Rows from block 3 of a small sound classifier, named by matrix and row number. Rows with one number belong to one channel. Each number is 500 + 50 x the weight over its row's rms, rounded and kept within 0 to 999. All counts start at 0. Numbers have three digits each.
After each channel's rows are labels from the 100 clips, of 14976, where the channel reaches its largest size: "responds to" is what is common among them. Only what is clearly more common there than usual is listed. The data: struck, bounced, scraped and rolled objects made by modal synthesis.
# filt: filter width-3 conv, dilation 8 (model.blocks.3.filt.weight, 192x192x3, each kernel summed), inputs 0-95
# gate: gate width-3 conv, dilation 8 (model.blocks.3.gate.weight, 192x192x3, each kernel summed), inputs 0-95
# out: residual pointwise conv (model.blocks.3.out.weight, 192x192x1, transposed), outputs 0-95

filt.171:471496509470511403451500465481504458461396599558467403554449507460489512571557502533474417591525559493449489522617417567449444532425535489556460582416571547477494502416529484431522464504472513566497513436489466521518435470446540511393479511470508533461513520511485498434507526559577521492
gate.171:457481491554489576491459478420507430513570580595545545453331387563454442537500560534468526477441510523434472574498534551507430541497561556449491548549495398515500501438527520446524494481495557523414653496478451563506459498497465535526574437526552514510471464464549491510542436582453478475
out.171:544445532506501555453480448488597531598475539536461459488592411502518439402450451443568546533494546548503500558456594488533397435538484498475587600574385433410502486580554431464530442482522485486533449508517451503488579448458500482407457592503472461460536474525529522531508470508475437542
responds to: repeated hits

filt.111:474465489576491409473585456530575523557505428565592519422550479452599589513506481499556454587504461471453589538478476491578437528465581484545458458480479537439549472481471556428555611483505483512481489457527588537446482514521533487472483497437530428555563468495513506559412549499523488576
gate.111:417436503530567553505410514567430516551497514510503394567492493522497505510482524516485458594473448547488538518541487499559498487580427465405478395570485530522427523441514497514452494526565467532515528496518513646409493449494572513453578489545536557476451501505518440522604458329462507414
out.111:444606462580428446511519515437497443495580531468458543560506396473474491505536480530470500446550501558560485527532506490491520504556502402592453490477594510542450456562477558552452466492566434529535506506472487455509411561518529476408424513554547525602388496441504485479559491536575575437
responds to: repeated hits; plastic-like damping

filt.11:481482472415435488517482539518484460532491457507486522469472554480545493515540507499434498515481501459436478473548521519482528607481548590509477465506466489457580493554476349528491430445447444498441534514524546532494500525470486408459541459452508479457504466550536459479581524513423444526
gate.11:528555491529527595382492554514505537399452572511512504442510520610486494440470564538557536562604576610461406456561510424453502507499534442505514487541547541433523479485518553521531527402462559506570453451515496505462521419486538447352552525493496545484455464472495501532528446566482498400
out.11:526443423493451455489512386526467490518519480517507506482519605497469540475529542581522470477570437485428538542535513512570485440609486535502498448491519586413480482508615574402541509443476521496522471536528498451480608533524514494504501543479550480501467476598490548478452436437495555473
responds to: rubber-like damping

filt.13:460568516524536548532538465505506485484532529497451607462460487504436502598546497501470542435440479542460492438450570425532570358398519558531510533430488448449556507595481503512497457433524522485394559445528600436484452470487560450452552412573502598427440544507537474521519508441508477532
gate.13:548490463498526509492542454477522480516434464472564495492513537434477425428519444505518480408584474453479481471524482476539450486569462542496499530513480556554433485537594538534566556502536586532643512482506490465526556468476431577476482470509504499412495510372520517601466479390483453602
out.13:575438500448486428385564579460435497603573523525436435551536530528581578393427505486494419401500439547496447469515452516486434543521458438464490418468584548577557452464555512518499463511526462469454514486436471546555539544579490492566575531560593537582433524516471451548561484443556489471
responds to: repeated hits

filt.46:571450477510418538576508455558551578474487443648428505433477439504438459536475510525506596469512576452502498515485540554421554419483525493587478542459529513553532540519558484512541466428490476466448542548382522490493430473474495531440494484440583499391435492477473492458475509431530551502
gate.46:534425507437511625532472518502464500522537436591470480533532494509424550432449530425474512532484526465630490479549515456440570514596539462465462543554499562594544500526552491452480452469533386453554582500486490508481494482531482459425527502581483458517567512519498459495454491441568520488
out.46:497538424454527532480477594471546455493581519549432492474519609517478542516508499438427502498466494517548455526490446549478442469498398509441438521565352467455500507507497526429517476498529575457488598469476431495573538432475428542567530448507509517529551466566548521495511546533575482583
responds to: repeated hits; material: plastic; rumble

filt.184:531466472524468461480498497451556456537420511574537380475437491484443473524483432468568448517587462434557600518590493598390445488445512571515569532546488551579475463523491524530492496468493456525565438556576549486490555511569471561422502559521514496509485502466513545531452474466518624505
gate.184:511534475523531500510563403546560526487526518553377484405550419466501488491539440494512548530455427463567561466595492499492514452566548396501364504590376485460475456495399437413501468543500530520481523432514483509579444519480472504482474432438598443557598436439531529531519473481536484499
out.184:507416552540537467509506572535435520516467595492397478533548502523543578503644474479422501488446500561510541518481523489479512522429446604529439532499528476443476524463601454569528567573491588523453530399447434511594470515468549412477497530448482550492514502492507439445463552630503529527
responds to: repeated hits; plastic-like damping

filt.173:524500460530545568533387451465510514554429566481484397428505409480477497469554447522541453440483545495472454532500537506527526371555556525593540502529381521514555493534503433455531450456487490475460482556453550479496536501488413557524500539452568500525501491553525546589370465401496383520
gate.173:514556616533406514560467505535558466539481490444420540534537550567455518510549512504454469487484483530499536485507454529532560539506560494467536406526526511486521425570503451499511428533559600455509471521428455338453532528399544461553551479443505449544583466575544466506547459481506552501
out.173:509468530444454521576518497432474451447502507525541439502530513485542502488440516385480487554524555416502457421549506541435453526530494411489565498547575493484504559472621447491489539444514459505525521440461560507572415462545588490526509528519503583481560483478481386537477464477458500482
responds to: repeated hits

filt.127:408531591557587559443525539451465468500507548379411411484602480492506488537561557514539517469514403498537545540511595398526490517575527525449455492452406530541497515633521498553529570514555477511560454474500533563523481469446504519442519481577466463498424531464472520476553514501429438550
gate.127:514479484552511410543593561493585431515508518570568571462534408500404498534417530419489493491458602464556586512521475433543548532506522566416518535426490555461493477538439498489522479436484565455515486513479459531508516584494551610401558592442522460529524528401483519494511490457474541517
out.127:559493500556482421454447494533438519503605487527485480434483526485424560516545442583466500463498515521493549451565503493460479532541492558473640525486476553487453451512462501563450473564473487541490540497564448536593507451569443395405559577512405483448569524582473501542443447494454602526
responds to: repeated hits

filt.125:561539552474496532568505656524489533480515470430488554446452409550608485525513547457491542447495676456539525540517448452520516480454555536592567531495595433460462478514420499577501543496476428471610495533598468480552493488473469463549483481490441458473572498497530548529570506501449525482
gate.125:540465548448510519444518532572451581442544565521398379463361430616561509516517633505546518463497524496491536566532453476484428466486453566443530592474536482528596474498468481491518450571437472507402526480498421475506524497567513452405523495527506463540482562476597475478497527557483519533
out.125:437515440533515435371580490505519587547485486520481489585614474421533520490522603584461466447500426461502477406505449496522472467463440440374550450537506480558563525490474480409528489572501548538525542470541511536451643537532492514397568475450482458498471490480616421494447531532521431515
responds to: rubber-like damping; bouncing